Weights of a small contrastive audio-text model: 7.09M parameters.
Rows from block 5 of the text encoder of a small contrastive audio-text model, named by matrix and row number. Rows with one number belong to one neuron. Each number is 500 + 50 x the weight over its row's rms, rounded and kept within 0 to 999. All counts start at 0. Numbers have three digits each.
Before each neuron's rows are labels from the 100 texts, of 14848, where the neuron reaches its highest value: "fires on" is the input token at the peak. Only what is clearly more common there than usual is listed. The data: simulated sounds of rotating machines with and without faults.
# fc1: MLP up (text_encoder.blocks.5.mlp.fc1.weight, 1024x256), inputs 0-127
# fc2: MLP down (text_encoder.blocks.5.mlp.fc2.weight, 256x1024, transposed), outputs 0-127

fires on: "h"; "<end>"; "n"
fc1.371:555518509586549540523414416506569552446491468463458606429496491483517518561492555450456438456495579546493513538432530450478599567466530519569524457542529488532468414519534592514478422457446526563587474409528450513537562496536435562514495494528518520445581405546560477579509529451476474496481514461491495519563604544490480504548464542578513527522493576487435523515556455530482462470617
fc2.371:511439548405478569480462541625523576466556532507519490473480413557472453615476465490478536581502504598425556496532543547515593556449538473572488459435488489502501524550506504492478437569507477480525473427433471530499494469562542488468427459462483481521559415446500453609582517383579503526570465417486507506467575532504496524498379543518418553477538561434514517546434435486521532431575

fires on: "c"; "<end>"
fc1.159:474427563518514504477379539520511410445461499452447433488405500463560425586508560496505545567529608572496525519461553388506552467478550483444536519569539533570537505506444478489480491530463567545524571558533443566441526511516574595599474482572532512435486551529606452522487566482518466464534473462531486551424522522464474459603478489544483495476452473559562489484385444608507461528522
fc2.159:458472505440463487568450529545490543532444461460363413526476525417428498529482516536430497411528596535533494520561565427527520567471407485488497541489501471426503484436483400500475437598549541545513493638484530559472489390470567591468363494486484488453431484586475529507447475483495486409564507559549488495501477586500489495518482482473451501518445543505497473521412442571545524433602

fires on: "h"
fc1.279:421512418507515445540483564475507529395573488518469465533470528518440531512532473512496458552442482566455504375499492477476453413526474489496462519508451623468530493527611685488544514518509464532498497473578494535557488479459560408495475545490555420532533457477564489574572546390480539495482503473642558547553519489479541464451499525607532435468459483609522476657509503506555418441567
fc2.279:505470530512581512524542462437525488528561524496542577464481566456513584522499507499488410489457468475523465489458512481463470501613493438519512517422402566514542500518572503464529494503523499508429555492438560468585564438438506501400563485550564566521480566494477423529529530480537586494508453469577527539516568504580428544506488538452533428395565545467529473551461511576513587418580

fires on: "i"; "r"; "<end>"
fc1.158:505460553554532545522449479503509529500503555587455488494486447427532520496439515443485483489506504453633402490515537439429418485482448437391560604456559426512461463508570479440499512450509621504542499417497453501506554448463497467489508557423513535429404544407515511535463539447374469504408465604590457474516483462488382485491471545537439566504531558519522445524481473626419436451539
fc2.158:379480593446622533545470501485459414552473480482489475490528490421425563469477446503536627466385554468527452518574495524548400514525478468530524444561526436486504506462461446558449352460464526520439484551552536637486447494486512515551450507567438439555513545427564409489430404520516497535556536458484426526432505555494512498504508462464473457492459493531476428477500489487488612562498

fires on: "<end>"; "t"; "i"
fc1.546:485453509570477442472537497434493518472477554488595583510423499392463583463413523466528589484562567531526537461483456467497451441502506500540481562467490587549515604518493549483495452538421453496512516411500475535459563584418476461544493515498495352556491514494416434516533488489521551609442452530481384584527551461544485556533453600555573479453534468578513548487407407528555492514462
fc2.546:451525453475448459392497470487574485527433455448531533547500506429373487471485570504477559483553551552414534515442478508513516458446486461545510558479388512557595511552502473449476504554464560709417562466499474509550478543479469461499537502500469466481508431435431516462454483489438509425397517541502468558592475496587476541482485493547521501517529525501487490545487519456564527572538

fires on: "<end>"; "i"; "r"
fc1.716:431490481538450453454523469356531536494502563433602514411502499491408481479492524501455421517532542488557512464523432545459481379455445550545497512442528521455466530586497583444488474531473480507504509567503494500515497556476382467467458550480530491505527537509459436594441567534582496573403536568387417457506503494458475502426467573560506519439591449523513594546489501505565443449439
fc2.716:525575514502460422476513494411591511520488551430531579525536544487475464444431546494478508469530454516544512530458497561515536398532495518594510442498431527514468486552533469434538557419563506635451528481537517465524547560552477559471497619515527578550591353467419435468495542560490513582445517570463388559650559536566467507481503558536485508499590556480605437506492489425448482557484

fires on: "<end>"; "e"; "i"; "t"
fc1.129:512518510538380444410548495491469458497425485487474433436568435493502557616547524452504535566530451482464496477498445478469388518545531459537539410503424512474448542477467537541481536467559496575543548479618503431516518454510469557428508441407494425536505522506467518590448511542516564436433483440476541481514515437507489631439503479555536504467449541462590570562549562432561551492467
fc2.129:572462486534354514519549449469395462509379486531556518510408385511518632444443617540410544469570446507487606560457595488569527405530461544548564503528532475507440510541614603477488474468542449512522495526493519508529526539499466501509390495557574571494504512534389492495483510541544525443517546486493498529444513616457469450468581455489515474554537457519475501576505541538507545502523

fires on: "<end>"; "t"; "f"
fc1.175:529499499518469410437400513564498470499439528448551507553423508513457510575555552509563472506547510552543451439581459435524476444499456451482557532549423476436526437488509533531525454547612589508502514583492445500496499467492562535525486501576515521459463470469528529563464510487475413510450470484470510419533547447547469402610556425542500505523446456519533453442407496573458469547595
fc2.175:470483514465448469547474556572435507525419478483453471522488470535472419486490491535441470423484495457525475425476472440469505537554476458474499534562530411484519432442511482535469493601518550526477549477429467565481561362554551624401435528435522496466489527604457423597446477570484525345619515567546431471586527523494492522496437443547462484534533526494498482571514433575535469468613

fires on: "i"; "r"; "<end>"
fc1.116:540478613577559565542460518447495566523567451574422503524496442481547508480464540495504392549474525506539447493481484470505493452491493510430485464419480469551477458404520422496532493527560571544485424403476465503563520514493522491512578523445575514402496459494481438452495439563432484488419478552560421467519533486433427458526501530477419532584464456612384440476484414532390487599469
fc2.116:514448522508586581548555536519461508485479564471502515483488550525542525456417451486526503562406543453521526507604445593530399539544561546488587460593496431475478503463542481455434405448439481515555427494564538536516487483486470507521502491593541473478595560487584427496410432530508412539461528455458415563467471515432531525496572553492540468431525512545422423488561461464493582539443

fires on: "c"; "m"; "n"
fc1.551:482522522494497457564504536480553513507450481457566397481491550600552499545445545585541427434542450485515517503418453490553600517484501458583561520514507562511476422494502474527477524504472543524436557437514489490521486624405556447535522508505411475515450499499550408490492480468582511578463501527482564474445472544470504551437380451498560520607575462546533543477466400491569471555448
fc2.551:461522441519464461519507410571552488496548479505506511503513461503441504477570499513423416405547483580488498524530539357567530496475430490500489504467550493551515470412452476567495483576616491501524519518562390507442461442586564569538417407453619465479504531448555540464421523563485525496499514558551512440511601498499470456483534534400530544534539523456547453484384487531441505522502

fires on: "c"
fc1.92:464424544546510463483430515375472376410459462507422500468480587459560492537486491439497455531469528426457472402551420478479571422508469506479553586554641460541597549476528575522423410557474532472496486512467511459488510501458508517549416530517467573478417479503565415597524545525529545451522533425495429471474497560461501488571538583567495513576492455569483464549453399498510490495451
fc2.92:413531553468457465471514439468462576600454454531487495463513476488430491474464453518486524518543523495600534530494534384576478500474486431465552547464513557423524503466506502619497492493558489649419521544558497554516530433541557513531451498464503556475412568535434559492476542526534544468559522532521491446573501518483514454547498476420484493559516456496523541491448491547555549432602

fires on: "c"; "<end>"
fc1.451:426568508545497474543465496494560515498539513452522590530488441600412455580577443536401473489504521494519468532544413493526565447470495435527451507488581533499510534560513482498431544502511490501457463519514420557527578422487504434519556530541492498422525458510526472543510540461516502377554459500537466563507526508487588500509559475456466474449505512567434448541538548583526446560506
fc2.451:565360501451582591473427429541477498442541522503536549472517452554506576489533521593467474434466544412456501477504501491439451496625486527416415514488479450541498418536588563443442442485496509484517442551524480458566499427534484549453522545606542513449476552453494417546547475506478586516516458412600508467585508502531383505518483453483583448465572484540468464578479527438532553447545

fires on: "c"; "<end>"
fc1.173:423488463531505435552572552583479428448605451573463471394502556379498505468454478476454643523451455516502512548504462541538496488501389542466430472514463555507499539433537504522587508490481468534496575425507521470542466518424524548471511478435467467518608507600516572491475489497534525499511592500537389496545573445475543529550532441478439543535477518566490602509477461437536484427467
fc2.173:423526625569569505529560444461548486530613486496507511478508590538512527480547489440531390429472469512566411556500433529488526497467517530495536618522444556502531504533474507556588467467544490504513585400510544473503491460413476479508575485573532503510578459478516457553474545455518602516508497447528500565455573467566444555506414429439452436463455565491529529438473506545524533484497

fires on: "i"; "r"; "<end>"
fc1.130:560453526533517515530530494563531498540488498499391520456513497449481543484409598547530570476472534414546434486485530455529408398457455539495479563505515529489467542537565516418511543495549579492370530505445502490510588547482375434499522522458575475533488560484514396579459581532495525604442401576504445553560622575476472509481450525486469516470444565561521449525565442511501458558525
fc2.130:526456555479542563514449454482460490576499473486544521450535505529507514445472530454546562580428506422536447629471529562557491491443458522490539436560465395487504500541553563521434393493490550538498438514517529494475534491473474450566524458575440483595484562472496446462453500561529459537453546504437411577393477582492530514501561454508554445455457526541488451502605487510538517549469

fires on: "c"
fc1.213:530559459433452493491509528550513475550611446567492470561600528420451431510486515566551547515537486545434502532442522479484421563463456443563599529540560589571466580586477431551515507579566511493417485568509597479490444574426531516519516550517547506518426404499590476475528566529534588611583556462582464493470567550554485500527462416460457552587489510575466597373459460415532501468549
fc2.213:531478543506449492460563522582540425459587536469629483473426496519422541531446493538453526519540601515430543481454379417447519545419523529424439493515460516499432531466489476562521523510537406501548439541477495436459457467517432454470568447537532370555506485461505426545544500576540524511565436465516505449503497444471483584474489360443431429514451584524466572570609487576493455519448

fires on: "h"
fc1.459:562524468520489502504536529481510473472489446477372490423510543529416488500460442508523563405516476469515464465537500484514585576561396456504406550483525558515411512542476474502539502519548496522554512579371492515590453562478445515413440581553471578456578644492570475544608450435528574547498480543494440507531461445504544422453492585569473491536542498566502531563457556556496414537471
fc2.459:539421549484442494518543510400512471434495494474510532553488520524535522544452507510549502469499503513536461444485563522555466528531443517472459494470524481475476461588535448483524549498377462518425534540524516469493451518568462529529455539461499562583462408503496555476453575456510514422423486488560511509532553521565530495551410509481489504425531579396576452398396517538463507454446

fires on: "h"; "c"
fc1.406:509460504511480482536500586520496567519546467524530522484407413553502492494496513572504443555508510481431518524435516597422482512567565534495450527496575437535471515461512535548567528572480501547543445479470485500515504504449419496520548508521383685533556481436507564510473475441542560488504451442488463459596509474493455521559507532552496574475509467594568399474513539445402433415519
fc2.406:547470507361485505551543498517445486428461491436476535484424532530562440538488491505497448491466596515538467492507446458562548545446589517511492499507499489471531445462534534513484581589446552410510586625466540513535424541457478441503479490440424539500547473523514551530578528475588501480471505550548488540512483423488452458550534548551477506469578499447502425462484461530502537494542

fires on: "i"; "e"; "r"; "p"
fc1.513:430484439542573585483529541583515471474427464464403537518406581552471555525558593476441455614489433550467470481597469484500540452435455551569524593484464508525566462452541485489459608509480507610457456527531535514541500597473533466455386493535630419466555505591597473498492500533639370407486505486510596497474506505487594561499452558513425538565439515470527499455548473483472496504513
fc2.513:448451590473398575511431490547563437470492444573509427518531377462480522496550509496543547421537519619492525504430496501509541551525431438469528570471549477534541574471472463615546498509588465578478495436503556516562567495594516516489456509408466509504398469557446523509597471565523578546591474457551538478573565531457544545539411401491472500506525464573477550457487480561455571453661

fires on: "h"
fc1.419:572512536560563563509534506543527537468517506523448533408520381410586441457443491435578489475485488434487468402541500421500480432486522501499424567517488556466446445471525503469472539466574525445602466451569462537474522511489442429531600484496507527556538491526563527475458430482515620489477472464487531575515407448487488460517501512438545452420514519480487413458503459481430437537527
fc2.419:591471438518499565566575506514437491440596513534464460490538616444496551551526561521553460547529594502493515430504444451570477501522533481507439525406517501470443598517526497384512520467506474397503561499476532474429444517373493374479582430488387542459444536466575576481606475505499558496523501567457431584545436446437526483507507561480515515479545451459613436487572524509481477539420

fires on: "h"
fc1.114:521503473538513461502516450544499432498701471455487477468510532451407539498483532502510465574558576570510436478529490498519502487351378445501429532502475522461591507507570551456483504468563446457479531518474550476551391532440510456499568512427578453474520428526508522526551493492482532478426592490522418504440487440592579535497528486423486429522441553555545537417465488445513496470509
fc2.114:534516493495468466578583481433518425475649581382526487466468596551403452512504600464448418499499516503447486525490425513493583547444552506444433548478472512459568594526519520499519562493521547461484561475436562414608440460440532391446628524424511506499493441459471496537559491524545564521488438499534471497507471463568518527473453433477460457518481552490571478423565443484549491460498

fires on: "c"
fc1.221:523503449540429487525471530461505424469361498405503490509519466444471538468525617505535500496459464450505457447465406477531530493580556490537526515493582486470608538463593539481536464501454489551528590482526500591491511555486482516583473539589487536475521555434581531485525541453510506491450506456584493497551595557521467587486490513486516473495409516566505457556471567600485482459477
fc2.221:480527543480433487431463498538503478492494433557483383528501446466449514485548548482483458434569516571521488513434508342537439509450477419504515610442565510491517533472432435612453483501522554513450482587588418556523483426585531452560378467426441510421447495535488484517466508473533593371563491545523527490566540561460576482594450449447531550534592503479536575478426478537470539511635

fires on: "<end>"; "t"; "e"
fc1.166:589497513508489504509533548606547479517436511542392410372390512526464473549520517554521523569560583603511425502440473483432502646477558505553503425518489511537434491479451566532522469506414520542486534469504475533577469442606549545549514494552496613484517472629465469480534424510597465489599453512450485506408521501472440467515521543539462538467491488560587586520517529468493466518454
fc2.166:499501420546462540539527565566458559467474470468419429493437445490469578511491493601511542470492578572546516451494551500498444531480387503481520547543548505566454428420469465543481553549538418505509529575508529574509540477493499482479369540524503511519569502567425494448571445519484559429446534555469532602421478621476487413649477519497554582530558486501546503571492496528561495478496